From a checkpoint of a small segmentation model.
Model: 48-pixel images, norm batchnorm.
Rows from block 5 of a small segmentation model, named by matrix and row number. Each number is 200 + 40 x the weight over its row's rms, rounded and kept within 0 to 999. All counts start at 0.
After each channel's rows are labels from the 100 images, of 14848, where the channel reaches its highest value: "top examples" is what is common among them. Only what is clearly more common there than usual is listed. The data: rendered landscapes of hills, water and sky. In brackets: how many of the 100.
# conv: 3x3 conv (model.blocks.5.conv.weight, 192x96x3x3, each kernel summed), inputs 0-47

conv.137,216,197,231,228,160,194,200,234,165,221,231,230,194,161,234,246,180,211,184,216,265,218,163,238,208,266,186,191,225,207,324,207,42,194,247,210,142,244,183,181,178,166,221,184,227,179,103,191
top examples: snowy peaks (76)

conv.175,205,171,211,216,202,235,227,189,235,218,170,162,247,177,169,57,181,205,158,148,246,223,184,148,193,207,197,264,180,108,186,225,171,191,154,181,215,145,122,182,217,167,149,176,211,184,189,171
top examples: snowy peaks (52)

conv.95,164,125,87,183,183,215,249,194,152,250,213,160,114,196,197,233,185,221,164,190,158,227,188,227,194,232,147,185,218,225,204,215,114,236,243,242,179,159,220,270,225,149,164,228,246,88,117,107
top examples: water (96); green hills (47); terraced slopes (33)

conv.113,220,202,198,229,243,202,230,126,259,162,227,178,185,150,225,223,149,267,165,162,174,184,247,242,261,161,154,218,217,161,240,131,130,95,171,207,217,151,156,176,229,118,189,237,127,194,206,232
top examples: purple alien crags (71)

conv.148,175,160,151,226,133,170,173,184,176,211,143,227,151,233,192,201,126,156,171,169,196,208,202,113,201,107,223,234,152,173,138,251,258,202,192,251,159,134,211,180,205,166,243,195,223,199,198,131
top examples: purple alien crags (86)

conv.62,124,239,174,226,263,249,159,225,237,178,230,109,102,234,199,142,211,216,213,184,99,183,154,216,194,183,213,219,188,181,189,228,205,235,171,176,262,248,236,228,216,183,182,179,199,262,259,169
top examples: purple alien crags (100)

conv.141,204,187,186,206,181,213,205,131,212,184,196,195,183,119,213,200,225,177,181,139,219,121,194,154,249,133,176,185,238,186,134,185,200,168,165,242,239,171,206,161,241,225,230,258,219,81,204,207
top examples: water (73); red mesas (44)

conv.15,190,166,235,171,224,210,262,228,198,206,179,228,150,191,188,189,206,242,266,179,165,229,247,112,135,115,167,147,119,177,236,196,268,267,192,235,233,209,211,195,199,161,203,128,174,171,188,257
top examples: red mesas (87)

conv.35,187,236,198,195,191,273,204,271,205,237,232,149,167,247,165,111,255,166,144,146,211,186,169,209,190,244,199,217,208,191,201,162,146,170,106,152,174,130,201,216,148,200,149,209,235,304,177,184
top examples: purple alien crags (75)

conv.44,177,169,185,174,209,261,210,173,231,260,197,192,123,187,170,216,198,249,223,233,192,179,169,157,182,284,226,214,193,269,230,226,168,294,268,214,206,143,223,218,218,203,239,241,203,172,280,213
top examples: red mesas (73); high relief (64)

conv.60,237,219,232,198,234,211,269,250,97,219,176,241,157,273,171,172,172,223,233,238,193,229,237,142,256,209,200,172,215,215,247,258,217,220,226,127,184,236,295,222,189,230,191,215,175,253,212,170
top examples: purple alien crags (73)

conv.115,162,146,157,187,243,186,219,238,201,184,242,188,238,259,211,158,282,235,243,206,227,237,181,126,149,117,168,206,222,191,196,238,253,228,141,293,202,156,214,201,136,161,240,219,191,95,239,195
top examples: red mesas (64)

conv.12,172,195,250,179,186,235,191,241,230,272,184,210,206,113,187,97,154,250,181,153,193,143,240,190,205,142,177,248,242,245,223,187,238,204,170,186,193,199,195,199,239,146,177,164,142,221,119,136
top examples: red mesas (59)

conv.75,192,172,270,88,131,137,199,247,196,225,160,214,250,245,249,218,236,240,219,194,208,193,125,99,252,186,247,114,182,205,190,122,199,236,207,203,203,173,140,152,217,185,192,192,182,280,187,251
top examples: purple alien crags (82)

conv.133,147,186,176,190,200,192,210,174,211,173,251,191,157,223,298,228,172,123,224,217,140,166,172,190,148,153,210,187,190,209,162,204,169,177,169,244,182,198,278,222,200,227,232,275,266,198,157,211
top examples: water (88); night (84)

conv.171,172,147,174,174,170,218,164,175,234,210,206,189,200,210,195,157,197,239,218,212,114,205,160,256,184,205,161,181,199,223,155,246,219,212,161,185,139,202,97,242,270,168,128,219,220,283,161,139
top examples: water (77); purple alien crags (44)

conv.116,237,138,241,144,197,150,202,206,188,201,219,243,234,199,167,221,224,217,171,225,304,202,290,223,174,198,223,199,192,241,266,208,104,132,137,191,128,155,221,193,190,200,228,216,176,186,139,196
top examples: water (92)

conv.11,165,209,228,115,157,227,244,219,239,189,187,225,211,222,173,232,229,274,177,171,257,113,206,246,174,194,179,222,230,192,199,194,214,188,151,162,238,166,130,245,210,175,73,221,164,155,172,184
top examples: water (100); night (54); red mesas (50)

conv.126,100,217,120,167,211,210,122,233,218,201,202,144,177,274,177,194,205,248,174,175,200,183,206,188,234,266,217,210,185,259,294,233,239,279,149,151,245,195,166,221,192,232,130,166,186,182,180,147
top examples: snowy peaks (60)

conv.168,178,161,212,149,209,150,265,154,218,208,171,212,194,225,182,187,225,166,274,160,168,149,164,184,208,160,202,238,188,210,196,238,257,186,195,189,201,104,188,195,207,170,264,241,222,221,186,246
top examples: purple alien crags (100)

conv.90,202,269,178,195,213,221,163,236,206,154,167,185,186,257,176,190,237,167,232,144,148,220,148,204,258,89,182,153,159,252,213,266,259,184,166,214,187,203,265,201,226,192,249,155,228,191,145,191
top examples: purple alien crags (47)

conv.38,198,188,161,133,164,169,93,254,219,136,172,220,235,224,214,283,194,268,147,182,233,175,244,224,151,210,159,195,239,188,155,221,251,170,149,155,204,236,172,228,273,231,194,196,272,231,179,155
top examples: water (72); sunset (70); sun or moon in view (53)

conv.78,198,105,166,243,261,273,295,152,176,206,179,222,200,199,187,257,189,239,155,228,188,168,191,215,132,197,168,178,210,197,232,142,188,180,204,235,150,144,187,124,191,171,246,278,216,40,173,169
top examples: red mesas (63)

conv.143,222,188,224,167,224,118,217,221,155,230,173,166,212,151,182,175,119,237,194,193,233,246,221,138,192,170,194,217,166,208,130,220,205,246,174,175,180,144,212,118,243,199,149,240,189,265,216,182
top examples: purple alien crags (90)

conv.30,164,194,144,216,230,167,173,123,133,174,174,226,273,252,145,211,168,179,169,151,228,225,220,167,276,159,139,175,171,183,167,160,148,105,142,178,197,198,211,202,161,102,183,156,160,79,160,154
top examples: water (83); night (53); red mesas (50)

conv.118,244,180,253,100,172,206,178,250,156,184,217,196,194,234,209,193,251,198,237,165,275,229,199,230,303,249,209,198,194,203,218,268,201,253,144,216,181,151,188,273,182,213,271,231,212,167,192,236
top examples: water (100); green hills (48); terraced slopes (33)

conv.164,154,231,255,151,169,238,230,232,265,229,209,229,227,256,242,107,227,205,208,155,254,185,259,177,204,226,227,250,234,160,268,229,190,220,194,178,242,232,183,159,154,166,173,216,144,91,150,212
top examples: red mesas (75)

conv.105,187,243,212,271,217,244,71,259,211,203,213,210,161,243,189,257,249,176,147,115,189,180,198,261,196,209,120,168,249,168,131,152,208,154,210,224,167,197,189,233,183,181,232,227,228,205,214,164
top examples: water (100)

conv.152,192,141,213,140,202,255,184,135,214,205,203,228,212,277,216,206,194,105,177,222,229,212,209,206,248,219,207,246,150,263,276,264,116,167,185,211,170,209,183,211,189,175,249,271,206,156,161,261
top examples: water (82); red mesas (40)

conv.74,162,193,136,170,143,228,180,207,219,188,215,171,138,216,209,193,207,135,164,242,145,242,204,219,182,176,265,212,172,229,174,199,191,226,193,180,227,161,127,200,245,264,181,169,158,224,229,254
top examples: purple alien crags (100)

conv.180,229,100,211,144,217,188,219,152,121,180,191,234,237,227,145,261,226,228,165,184,227,218,170,197,188,190,149,181,213,224,218,263,197,199,146,169,180,167,169,152,203,183,245,229,137,129,179,213
top examples: purple alien crags (59)

conv.23,110,169,150,182,214,158,194,223,158,236,208,205,191,141,152,171,202,216,192,231,266,247,214,230,217,152,181,203,259,142,209,229,188,221,211,184,183,216,173,163,232,172,171,168,203,254,211,171
top examples: purple alien crags (100)

conv.154,178,218,194,152,188,249,146,272,236,219,154,141,163,230,187,214,171,187,197,120,223,207,209,159,197,220,246,249,203,158,209,211,236,230,184,207,235,213,104,126,254,152,163,115,225,225,190,160
top examples: red mesas (40); snowy peaks (32)

conv.58,230,169,188,231,184,245,230,173,229,211,182,234,189,224,176,184,222,217,154,210,208,194,179,195,137,250,204,211,153,230,288,233,185,122,246,235,165,197,242,252,146,221,209,222,173,142,218,233
top examples: red mesas (90)

conv.187,145,69,212,137,213,201,215,270,180,243,172,179,165,147,125,181,182,242,228,186,217,156,238,162,197,198,188,165,237,210,244,177,263,221,127,170,199,254,172,205,212,176,91,192,264,190,183,217
top examples: red mesas (76)

conv.97,188,223,255,170,201,150,202,251,171,212,217,211,149,180,213,167,160,177,220,276,151,239,231,205,203,110,217,185,205,198,186,232,177,187,230,175,235,262,142,215,181,290,120,162,155,175,214,193
top examples: water (81); red mesas (33)

conv.37,194,215,231,244,218,237,186,309,190,173,146,193,182,297,164,199,261,248,218,188,269,216,218,166,175,222,206,219,191,231,289,221,221,197,159,191,206,191,190,139,175,209,217,184,201,255,190,181
top examples: water (70); red mesas (49)

conv.63,103,214,180,181,214,206,262,255,242,227,191,149,111,207,161,101,186,156,234,187,197,188,247,230,194,124,228,214,242,222,239,211,268,189,218,189,217,221,251,222,174,183,214,120,288,102,168,219
top examples: red mesas (83); overcast (51)

conv.155,160,146,227,158,194,129,166,139,203,236,234,265,150,153,198,236,178,219,146,213,220,219,199,220,155,203,187,181,153,259,178,138,173,200,208,173,110,224,266,210,232,270,212,243,209,199,146,239
top examples: purple alien crags (59)

conv.161,178,207,146,222,212,210,145,246,130,223,140,155,217,216,176,257,154,116,194,218,166,278,177,167,141,134,208,118,237,215,202,134,215,211,241,211,175,174,159,130,240,216,229,214,131,290,229,207
top examples: purple alien crags (100)

conv.3,229,201,156,268,205,201,176,225,196,203,181,189,207,198,182,190,201,214,211,279,186,310,269,188,180,288,231,178,256,241,258,132,149,205,240,210,179,218,181,145,229,220,210,260,332,209,187,193
top examples: red mesas (80)

conv.122,209,184,231,205,125,217,229,153,142,162,187,179,214,141,213,220,179,139,214,224,269,158,134,133,246,166,158,179,203,175,173,231,246,241,238,210,221,215,266,180,234,218,235,187,193,114,174,209
top examples: purple alien crags (63)

conv.87,216,256,271,217,278,242,135,275,170,158,213,223,236,235,231,190,251,204,228,208,236,168,230,243,169,194,209,215,263,154,228,182,231,193,207,267,186,188,209,226,155,220,264,207,231,227,252,170
top examples: water (91); red mesas (35)

conv.81,217,244,232,183,168,252,276,312,217,188,190,158,178,133,206,136,228,270,123,201,238,214,175,218,115,210,224,158,223,172,181,155,238,193,168,238,181,301,247,231,194,198,122,169,176,257,310,225
top examples: purple alien crags (51)

conv.92,154,188,105,181,271,167,174,236,144,253,165,143,239,202,112,172,169,156,181,183,231,234,182,282,277,220,182,211,231,184,232,209,144,235,248,232,205,143,188,191,193,117,220,222,159,260,156,190
top examples: snowy peaks (41); purple alien crags (40)

conv.130,206,199,222,248,174,142,158,217,174,209,169,181,196,194,172,248,186,188,201,216,207,215,216,280,182,187,214,174,283,149,233,154,133,201,159,180,199,160,158,188,180,118,210,179,143,236,177,259
top examples: purple alien crags (89)

conv.189,226,170,198,228,174,269,293,195,166,174,206,243,174,218,164,217,296,232,259,197,230,99,169,194,249,275,107,174,177,209,111,193,189,240,256,227,173,219,188,212,174,227,133,201,204,235,247,216
top examples: water (81); terraced slopes (32)

conv.153,149,196,134,186,102,222,215,174,197,169,212,153,223,175,229,169,191,167,184,169,203,151,233,150,261,226,227,248,187,219,98,226,195,208,156,192,167,173,234,113,171,220,189,201,223,245,235,177
top examples: red mesas (86); high relief (64)

conv.128,160,249,202,165,138,145,202,177,194,170,202,109,132,44,171,174,167,195,176,235,175,224,254,137,190,150,220,146,193,217,181,137,201,204,236,178,189,164,213,112,268,238,221,138,251,199,242,246
top examples: purple alien crags (62)

conv.142,119,222,254,179,193,197,219,219,217,203,175,249,281,293,172,244,247,178,164,245,229,274,264,209,179,149,247,162,281,226,210,221,195,253,235,228,146,252,170,223,256,235,264,268,239,226,137,205
top examples: water (97); sunset (51)

conv.86,150,240,244,203,173,223,191,196,204,166,192,186,140,242,174,236,267,253,141,201,179,224,163,178,122,229,167,129,189,182,202,207,179,217,230,259,204,156,148,164,247,214,155,204,174,176,218,209
top examples: water (91); terraced slopes (34)

conv.183,204,186,254,149,253,154,220,247,165,235,222,204,197,201,148,118,188,230,159,242,201,209,227,154,201,177,176,192,212,216,179,224,284,261,218,182,185,235,194,199,223,180,131,138,183,204,218,226
top examples: red mesas (52); snowy peaks (32)

conv.52,147,153,220,169,231,235,242,250,150,206,221,130,146,292,151,130,253,156,204,181,197,240,247,187,173,127,157,207,234,171,180,222,303,177,153,244,190,190,191,186,220,178,195,200,268,178,195,207
top examples: purple alien crags (58); red mesas (40)

conv.26,140,196,187,203,210,189,231,169,252,191,226,224,174,225,191,28,172,202,160,192,166,156,205,184,197,187,250,140,204,171,155,214,228,189,180,113,170,222,228,222,62,193,177,157,190,209,151,199
top examples: red mesas (89)

conv.66,185,147,166,148,264,151,270,139,156,183,204,230,240,214,160,193,237,259,185,204,251,212,190,170,225,212,164,178,218,186,202,137,181,205,210,172,183,87,207,190,203,141,223,240,203,207,210,160
top examples: snowy peaks (58)

conv.181,162,243,200,168,194,199,193,177,204,166,200,193,229,246,239,235,197,206,154,244,191,243,170,141,148,180,229,169,202,272,231,236,172,190,145,216,200,84,204,201,235,209,185,166,136,160,225,175
top examples: purple alien crags (66)

conv.22,142,284,184,184,215,245,93,237,188,166,192,133,169,157,154,252,211,76,221,248,124,226,81,221,183,177,242,235,198,231,193,242,224,223,243,240,293,211,203,173,215,244,192,170,201,237,242,153
top examples: purple alien crags (98)

conv.102,193,171,213,209,193,171,189,266,174,135,221,192,227,261,223,206,160,184,116,181,292,204,189,134,238,191,108,164,178,256,95,229,163,182,165,242,103,144,101,227,183,209,243,172,272,217,166,198
top examples: red mesas (81); night (51)

conv.88,261,213,223,216,188,235,161,216,159,177,178,242,233,201,207,217,219,223,230,157,224,181,199,201,134,219,253,134,203,178,140,222,176,188,170,167,185,271,258,168,198,150,221,191,188,216,188,154
top examples: water (98); green hills (49)

conv.14,264,221,260,137,105,201,137,132,181,184,216,247,131,200,207,203,184,103,207,212,187,196,166,148,226,132,217,211,228,186,204,216,171,176,131,217,163,265,204,164,222,202,199,181,254,187,191,218
top examples: purple alien crags (35)

conv.47,151,160,124,219,168,206,228,193,147,237,147,125,173,206,202,211,158,121,194,199,197,224,238,180,262,171,195,180,196,200,216,202,121,239,212,166,247,203,227,115,209,188,194,195,171,200,164,157
top examples: purple alien crags (85)

conv.108,127,188,166,224,246,154,254,216,221,199,178,172,170,171,265,235,174,261,203,201,225,225,201,180,169,219,225,151,221,186,235,228,187,179,178,204,174,234,229,217,105,168,117,217,166,153,176,223
top examples: purple alien crags (35)

conv.51,267,211,246,188,220,232,186,267,91,201,159,227,134,227,210,183,146,175,180,169,203,156,155,255,208,238,205,191,207,131,185,211,187,208,241,173,151,308,221,217,200,170,298,146,235,185,124,159
top examples: snowy peaks (83)

conv.1,142,184,242,85,238,210,179,215,181,158,173,176,216,272,179,156,234,173,213,217,236,158,195,178,249,203,156,167,191,135,83,177,236,237,179,165,202,106,190,245,222,192,169,217,172,230,184,203
top examples: water (76); purple alien crags (61)

conv.28,160,171,190,219,160,303,211,150,245,192,205,170,279,166,188,168,196,228,191,189,188,163,252,205,174,272,219,220,207,135,202,166,232,210,120,251,212,141,159,189,231,220,253,252,286,182,147,194
top examples: red mesas (92); high relief (67)

conv.138,201,182,214,138,218,237,271,219,167,197,249,189,214,241,222,279,312,179,180,183,177,210,234,196,201,172,199,231,237,182,143,258,302,208,174,244,232,155,129,205,180,195,243,168,222,175,180,249
top examples: red mesas (64)

conv.191,171,154,205,217,155,213,197,227,143,199,196,85,222,68,205,237,154,137,216,162,200,204,187,161,184,141,215,166,208,165,187,148,240,246,188,206,166,154,234,119,213,148,238,197,201,216,188,197
top examples: purple alien crags (100)

conv.147,237,143,235,175,222,202,188,223,162,215,166,235,210,280,256,251,218,213,124,258,270,235,244,172,219,217,218,220,219,237,235,251,173,210,247,230,219,143,177,293,186,171,203,266,233,273,156,138
top examples: water (91)

conv.8,236,181,152,235,181,185,198,196,197,140,190,180,160,196,189,176,144,169,152,161,198,218,210,195,202,242,158,158,184,176,122,182,139,194,143,191,147,131,148,156,244,254,207,253,251,269,169,126
top examples: purple alien crags (96)

conv.110,234,236,203,186,177,250,231,228,184,246,221,147,187,221,190,168,253,184,265,186,182,222,270,152,248,234,226,190,255,120,231,155,258,228,254,238,229,225,251,294,191,189,252,202,250,181,181,236
top examples: red mesas (82)

conv.151,157,174,162,175,191,158,236,191,221,176,207,183,208,260,153,175,232,166,137,143,176,264,277,224,203,55,140,218,191,225,155,204,230,139,107,215,190,169,179,199,190,184,191,187,245,240,164,214
top examples: purple alien crags (78)

conv.177,138,203,188,122,201,214,193,256,132,133,223,144,267,282,242,172,270,208,215,166,248,220,192,198,234,215,142,165,230,144,137,137,197,117,146,205,105,247,182,246,192,212,206,237,240,188,199,172
top examples: water (99); night (59)

conv.56,210,151,220,132,214,207,211,261,187,238,210,198,238,205,225,178,239,224,199,186,154,159,202,284,172,188,173,224,248,170,176,141,228,227,171,213,183,193,144,215,179,129,193,240,213,233,195,210
top examples: water (84)

conv.6,190,214,155,139,175,176,30,235,222,235,151,200,162,293,209,223,211,195,115,164,198,222,173,226,238,222,131,202,219,195,209,180,227,126,152,227,189,210,125,292,171,186,200,225,159,187,209,179
top examples: water (100); purple alien crags (71)

conv.165,126,201,156,196,189,216,268,213,211,188,175,128,221,193,145,196,227,176,195,197,190,189,224,160,183,181,206,133,206,197,169,181,244,245,246,183,151,134,203,187,157,138,213,244,249,233,215,237
top examples: red mesas (44); purple alien crags (38)

conv.111,155,270,228,265,183,284,155,209,182,165,198,243,203,190,215,262,233,247,181,116,217,120,175,222,170,223,143,145,190,183,124,161,214,209,123,173,194,200,230,216,127,201,225,228,205,217,180,154
top examples: water (100); night (61); terraced slopes (45)

conv.119,234,140,197,156,208,143,121,232,197,196,209,173,246,228,233,218,236,232,201,162,220,208,138,204,162,225,215,153,266,147,184,181,249,203,155,217,154,154,130,265,204,95,232,210,180,226,182,225
top examples: water (71); sunset (61); sun or moon in view (34)

conv.98,181,131,191,161,203,105,218,152,165,196,189,259,176,241,184,228,255,200,164,211,196,195,197,226,211,187,202,213,230,245,161,168,191,233,155,146,172,86,232,133,221,221,211,212,174,277,231,223
top examples: purple alien crags (100)

conv.57,207,162,103,213,185,142,188,197,240,185,185,208,153,200,163,184,197,212,223,214,99,197,179,150,209,185,196,199,138,227,151,230,166,227,169,265,247,129,196,259,210,152,243,221,253,270,206,178
top examples: purple alien crags (92)

conv.150,220,213,213,196,219,174,156,179,225,184,137,189,153,220,163,161,230,125,170,269,147,220,198,231,163,203,199,237,184,177,222,202,206,170,215,240,173,184,221,218,239,203,254,169,182,232,267,192
top examples: purple alien crags (100)

conv.123,195,270,223,278,229,246,95,247,181,195,146,192,181,237,194,247,238,111,138,195,174,226,145,246,223,182,144,197,207,179,202,167,159,128,197,276,201,181,160,212,187,186,213,241,204,205,187,159
top examples: water (100)

conv.162,145,189,219,98,181,241,180,210,151,128,203,134,179,278,217,194,203,172,123,131,230,220,193,161,198,197,144,178,165,181,159,222,234,165,113,201,178,179,214,213,138,199,199,231,226,198,191,223
top examples: water (84); night (53); red mesas (36)

conv.85,193,188,182,186,154,185,232,110,170,243,200,140,166,174,160,158,169,169,171,219,212,122,171,166,254,136,197,276,149,229,157,235,184,184,228,231,203,155,217,190,167,148,259,255,186,183,166,170
top examples: purple alien crags (100)

conv.42,158,150,199,176,202,157,232,148,115,202,162,274,199,216,251,166,153,150,172,227,199,204,258,240,176,153,187,238,200,219,206,215,188,190,196,137,185,203,181,228,133,218,75,197,250,210,182,224
top examples: water (100); red mesas (46)

conv.33,189,172,198,155,156,174,173,265,202,229,173,169,226,142,201,244,167,242,232,204,168,223,209,217,209,219,216,233,217,170,195,197,295,264,240,156,255,151,127,188,279,184,146,218,174,282,276,235
top examples: purple alien crags (99); sunset (56)

conv.27,200,194,157,189,194,252,184,229,172,180,215,168,149,255,205,249,210,225,168,172,109,225,179,201,150,191,213,227,145,193,237,228,213,130,90,187,193,230,184,253,153,184,175,202,260,169,179,224
top examples: water (70); noon (55)

conv.157,251,214,225,122,226,155,210,186,214,172,185,236,174,233,169,225,223,221,206,224,224,216,204,165,170,133,198,204,122,234,191,159,177,139,248,258,174,128,178,196,209,200,230,181,187,188,268,201
top examples: snowy peaks (63); sunset (62); sun or moon in view (46)

conv.54,181,127,226,153,175,215,213,191,88,235,197,239,150,257,196,213,166,192,181,178,162,207,131,204,132,148,157,238,183,157,184,191,194,233,206,187,200,213,176,200,230,166,168,181,270,233,135,207
top examples: purple alien crags (52)

conv.132,167,237,253,166,157,215,244,226,214,175,227,134,160,256,202,89,254,122,282,161,225,235,213,101,291,202,191,175,241,137,195,191,201,196,157,164,202,125,186,229,211,151,216,174,252,231,179,160
top examples: red mesas (54)

conv.64,215,198,182,161,115,193,208,213,194,179,176,249,140,215,244,168,247,246,175,185,215,281,221,146,150,250,233,211,191,216,165,230,243,194,169,117,169,226,211,115,177,169,113,117,231,183,208,239
top examples: red mesas (46)

conv.159,161,157,207,217,252,163,145,234,179,204,250,232,162,144,193,226,82,160,150,232,211,204,189,214,252,194,238,205,166,273,172,203,169,204,195,267,253,209,181,218,154,170,185,116,264,153,195,203
top examples: red mesas (67)

conv.190,192,247,225,173,160,203,210,194,188,156,229,119,148,182,252,178,219,202,260,204,63,151,185,203,177,206,263,211,175,160,147,217,186,208,224,157,179,274,235,261,156,184,114,198,244,160,209,200
top examples: water (93); green hills (57); terraced slopes (32)

conv.149,178,229,221,169,213,194,253,207,225,223,193,247,247,273,176,225,267,232,238,238,163,187,219,149,282,237,170,165,198,163,202,174,197,119,190,178,218,165,137,194,211,147,181,210,142,122,239,250
top examples: water (100); red mesas (36)

conv.24,202,117,243,166,207,132,242,122,149,158,179,261,230,173,113,211,162,209,207,188,233,155,225,145,197,131,158,223,199,208,248,126,149,105,163,169,217,205,218,169,143,195,232,213,124,203,234,184
top examples: purple alien crags (70)

conv.144,223,167,227,170,160,229,202,171,162,148,228,269,205,287,239,166,278,184,181,204,210,228,153,196,127,191,233,241,232,167,223,251,130,210,229,172,108,224,188,183,251,256,179,144,238,236,197,178
top examples: water (81); purple alien crags (45)

conv.72,236,167,248,213,179,176,253,184,194,127,205,217,276,162,242,185,100,264,216,125,190,180,198,190,186,213,220,191,222,191,199,176,162,198,196,214,113,238,224,213,207,224,223,224,270,211,108,246
top examples: red mesas (82); noon (51)

conv.67,192,179,213,187,224,222,195,232,135,233,201,207,189,211,178,221,198,159,260,193,200,249,178,134,198,154,219,137,229,229,197,164,115,236,210,152,104,172,249,96,215,249,246,237,165,285,182,216
top examples: purple alien crags (100)

conv.129,197,208,239,140,188,200,221,168,201,226,197,203,202,206,111,145,149,239,139,238,260,186,219,165,178,186,256,256,185,223,164,242,252,210,219,234,119,142,183,171,257,214,256,201,242,122,171,179
top examples: red mesas (87); high relief (67); noon (51)

conv.167,94,183,150,193,246,218,178,215,176,245,176,159,238,162,194,158,222,176,199,191,293,179,174,274,214,183,222,174,214,177,212,126,147,195,240,156,250,244,202,208,158,163,165,159,197,168,197,200
top examples: water (91); green hills (63); terraced slopes (37)

conv.186,111,161,218,177,231,163,208,229,234,213,207,252,162,210,231,190,154,161,227,165,223,200,218,154,172,105,161,193,200,203,166,218,211,192,141,162,241,161,164,204,162,195,199,169,220,180,138,183
top examples: water (88)